config.yaml
dataset: "telephone keypad tones over noise or synthetic speech"
train_examples: 39062
input: "log_mel"
spec_augment: false
targets: ["number of keys"]
arch: "convnext"
norm: "layernorm"
hidden_act: "gelu"
mlp_ratio: 4
optimizer: "adamw"
beta1: 0.9
ema_decay: 0.999
final_lr_fraction: 0
Rows from block 2 of a small sound classifier, named by matrix and row number. Rows with one number belong to one neuron. Each number is 128 + 32 x the weight over its row's rms, rounded and kept within 0 to 255. All counts start at 0. Numbers have three digits each.
Before each neuron's rows are labels from the 100 clips, of 14976, where the neuron reaches its highest value: "peak on" is the class under the peak. Only what is clearly more common there than usual is listed. The data: telephone keypad tones over noise or synthetic speech.
# fc1: MLP up (model.blocks.2.mlp.fc1.weight, 768x192), inputs 0-95
# fc2: MLP down (model.blocks.2.mlp.fc2.weight, 192x768, transposed), outputs 0-95

peak on: key "7"
fc1.117:115195164149123173134143093066182147020077168101157124052109139150105088121134138085115098103105169198117068119075138099083083118136171169116105139152112157119169165169101161139083070146173166126129120139152145115147141115119156152143049148101154117164066073197091151127177178169089143140
fc2.117:131138126118110110136174116131089102206122147145116150109116146086138154159126109161108147140100147175147158135090078149051107141126164186103122138170162068194145082172114138098168132168138142152148117100110125097112122139162138076141140176109125143102119072104108128098132175123124165120

peak on: key "#"
fc1.479:123150152160030129145137120124157105070126143116136129122101097110142078120149119099082112148131137153146152208099138067115105104133084073131100192134115129159163132145147170081145063138134121119131111115130184157172099131144201149213100113141121140145117083126146088118135221140145120135
fc2.479:089165150140159118113171137115161110193096151188126121172120186099136152140123110157160141096135177163116176100136136147128129063099141143155118163158150126156096091158164151120134094140099171121132171147117102125071057154196142063112150148113146162134194102130170103143134173157142133094

peak on: key "#"
fc1.729:109155133146086111173147105096217098074090137070193120153045120183107093121115155111142064090129148147140147191083161065111120112112151113128108164146083114131169145171126176077122106120149102112131089121151139130113118118123168176159118110143163159173127055157110107143185198116140187168
fc2.729:087138135090142112147160122124160101191139092153123106132139115151121181161084096171123130084119143178122184074149115174106119075145110107092140156196107116154107101169115166106110095053091152119131144130139171144098098131194140079126136145138128169137136129123115105116173124179162127073

peak on: key "8"
fc1.82:137155149095125124164112085078204141127106146110207131149101174176113103147084162158119080062126147121145114193070168152114079128169104112123134162115096123110229157177102151102123138152148151082124136144140150061088143070119163153136100085120131117156057085223094141140175160071121156115
fc2.82:131098123123118095085185076160134109159148085125114162077122095161125190153136113147098087114086134148150141145146128171106127126133100125148111097162154067178119099178160131107166088108162146182104080095124125153107122157217151148143115156118134148127144125085183162058154131133112105130

peak on: key "4"
fc1.12:128169131166167089127179136093137252127147072138101139113119082086124117115117101107112108155140188127133069093113107055103166112068077109102126132112103156181136113153136107069150131084148168133152082118150173133178109136097203110154144128154130168166176123105117059090155218110133050148
fc2.12:112136097115140155113160170048126146172150150101076095147168140165078158148125029214127116127142142122165060121154086133083074123095135099153088106122192121163132133171101143052158120082127205080181151133118128136101079154180085136082134133100114159191162136097106143066166124084123122080

peak on: key "#"
fc1.553:098159155143103129161147097056207133068097154090193128133068122135084088121112142125126073070140161163132096168057207100110118120116135098134115166142069165170180157188118161103124084104139125108109111130134152113124123077111172186163081102120134156177100061154128118140201189115130166132
fc2.553:100136147098138097147159114127130114208145116111111122109122110117136168160109096152108150126096166179147157097115096163061117105129107158128127106202150055186123107178152138089151105133141147144140123103131128129086079137199174093122129142091132161137135073114124173091165157137122132101

peak on: key "#"
fc1.433:122187205201111111119155135097196129054044141159101070051094114108143108169121099091076112097147155218139095151130139075098099144157144139180115137145135183114130160149105111105146112162200152119120146122093114126172179065119175157158126171116172091156134101151137092092124171125123133138
fc2.433:109074122165122119144149112128071186148081112174154147158116163069152155157118116123104114164141108170129169143121086121129098122109144181103143190170078100168105122101102117140119121125100130088125103105147084098122097131105167057148107176103134180080129051116087102136127197146184108132

peak on: key "#"
fc1.358:123131186155059151168132103119200079060088144120140110101073098161093073130128104089115101103112186189166148190120184052092115119133096098118101190144078153153169188153132180083136015136138080115091130132147132133136138114149160172160129138113116145149101082150117117138123178119154137172
fc2.358:070137101079124127130104144145157122203094077139160135167127115077146128134083123160132128092139190182130165132144114144096099093100126129123116158206120155188100085156157121129091093091076152145148104135135094155089070131156139079139128164125144174134169068121132099144157153153095152079

peak on: key "0"
fc1.629:143170148176140131116129118081174177122105168113145126111126140128112157149107147146169053084167078125122071159089119152095137125112091133125125106092115113107209124141083128106161123156103192080139144122119138083115144135111182133144105141114145132146127094157047126147098183089091167138
fc2.629:165100119128153154113144114155133164176130112086088168120132055159057153136093112156100111126104156107143076173117075121108132233130122122166112071082186118147126121168106137084120044122166187159189138125112127115145076162174077166115123136124133084145149171123130131031152142065139141124

peak on: key "4"
fc1.235:103153145196114152175195172072108171061164113147124088052116120078095146135133068142127110118140120180101108113187111051155139096088119151142130137098155175156105126115136089144129080095175112119088106118125125148193123164192141120116120156104122138130150129126154186128170170097138093155
fc2.235:093119201147169142122134050156106113188059113154122168061129109151137079146090131142094134109079127128093170109093080148130171137182110182121078145161202107153098108170175170099179132171121139138153113078159129152146090168163169122129132123128108154094115146167139111124120157089103162159

peak on: key "4"
fc1.683:094143143152152095140179134125129154143168092127131098120176089087120111118107094144123169167140213112127125148146117063159172096105112146155149202133109167215091140169136113100095133082092104141113122095150106060201128121156123170141119134141140172148142151117144090096162190092181118144
fc2.683:116114063117126113131100163087147103152140120117067107134142139139156125168145085172104141115155145104143113107207177139102089106125136118105082094064186150165182186191092131116127199088086147090137193142116050170092065150181136135144080152116108139158178115115106120143133152114056107130

peak on: key "7"
fc1.89:107180158138107132154146080067249127069098147129168110093096154152108121187118125145110086087148189182144110180110145094102075110130126121150125150127133179120168193167084141107121103105163128088124129151145147070143163099129146153128115143128135143161072102227128165137151180136127143099
fc2.89:045102088152115138149168080177140094198147050161140173117156150100184113144134127139108079112135146174118169139136063154094131153127149150094123131206100047196118095124176148137145114086110121152115099101146122117122124123173135080129093207121156177162164079074146155117154166124066117110

peak on: key "7"
fc1.201:087179134143117167147120061077188144056077144105185111081106127148128095131121148107133087095122199177103094167066155118116105138173092178093106192144091139144177131178103178152081105128141161117107096156130145097143134056116163138130052150083140104169066084172083157141176186149112164142
fc2.201:117119089096122099124199106139096073165121136141075176077110102120151159134145118175102089142109138148127150137100134159083112107141125162134116114151179099210146086183133140105171123158130138141159101129111109134086127146183130117121108173123135142125119098112140146087102170104107170143

peak on: key "0"
fc1.284:147177128155102144110112083087173174090107124061168101128150143133090143113067154156117046129134117119111095166112155163111118135136085129106129096119100137092204123156060134135170126154097187092116130120148144076104133121123153096123131103115165158170117098167069094183124170143132150091
fc2.284:208128161102140150074121126195162105168102107070067144084132102174165150142128099154098123118127155140126132109146095156111145174125099128143117069115205115175175124192128134102121092118140162150170137108136141109126084135181105181134140183166153093165099149121159120062166144120129145156

peak on: key "#"
fc1.300:138161142120101118190163110116176091150106130131144143139085101106121082101127161100170074098131114139131151141099196083120128143155086105164081127141092088130128126170137109028142166131139099115190152147149136098126137113130218190197156122135163137159162069118121108082109227150084128148
fc2.300:089130125069160127113190122121168116194109125153168092154137125105083198171128108124131104123099179157130170106125139170122096116127147098142129140166118118134086119145135126107120096077113182103117139167146110129086112164201119056112149102112142193158167116120129181144146109136195123072

peak on: key "7"
fc1.692:101135145127142123161171130133125173146169099156125094128164142086107101134131119140129174158136199099146100159125137066169162076114119147173137192141117153208114144168104104107085130078089098157131130090161123037174138086170143165138143131131153165120143165110133128101186176099181135146
fc2.692:103107059119140086117088154093128108146157111115044124139134113171158101158137106165116116128160119085140106099195209112126093121144151090078081086053184137165189190177105125141136216090108134085123174138109075188109088127160110138136071172148111168174163130099097135161110152121076117114

peak on: key "4"
fc1.623:125180169130140109188158136110075194131153091141118138107152133067134132142116112150137174143120130102156108151195156063189157092087120092163207169092123161149138144178130046094113122091117122136150114143160124136161124121156125138127098095128129152124150156115134161107197181078163065144
fc2.623:076127099121156098134131112092121134149114120178069134122080104191158107159155090160142111118136119127167146103153168133118100126169124164085067123072199109180137156176109157127169172125143164094140141126124082163107115162188132122108126159125099192176134087119091092119111131076072141099

peak on: key "*"
fc1.541:133147144095142112164117137075192117140110166162178165145070164112127111173117171163173070095109126163156159198093161157132090164157128071187156172109121098152209214167149131092159113135155148088133158139136149122102154113122171191147094106136165115138078086205106137121167150110103123141
fc2.541:062136088139129095094145070167165122127154086136141128088112138163175168166136137116114082180097162134128168151157106196130157103126159131160132066153111035158103110137173091133127107097143120135118069109121082166133113140158157104153098181155152173151185100090147187070114149088115118102

peak on: key "4"
fc1.702:099182164144139115154187151107102210127153065156105138122122102058131128141111111150130174146133145109140088138173143057161160088092122118159174173110127169176119136165123071115123130102117116127136120117155122107180116125166133132124122135122124156116166154106141131107171187075171062155
fc2.702:090097080111138109125136121068135126143122110152072110133068127161128140145171081176135122127145111103146098115187170118121094134129126146101073107068193114176157165201105131114170182116136169088131128126104051175096098156189153129114122133110099173165144099097077095109103142053075143113

peak on: key "8"
fc1.421:131148137083148119154117157067177121147115153155180152148078157131124131163107192146200063102125104127130151178075141170134107142146111072198153156103110094143185188188112135066144143116126137090143141148160154126105137100109178194142086091127172112161098069175077142127158158139098139167
fc2.421:105113123118148111104162061142191107142139056151168089094104112134115206193131120117132074161095174153127167132165113193138152120127126126176156092159109079104094117118139107148133095086137144138099091111161090139089136125172162095122140140162134161130175106089159169068123138112153129081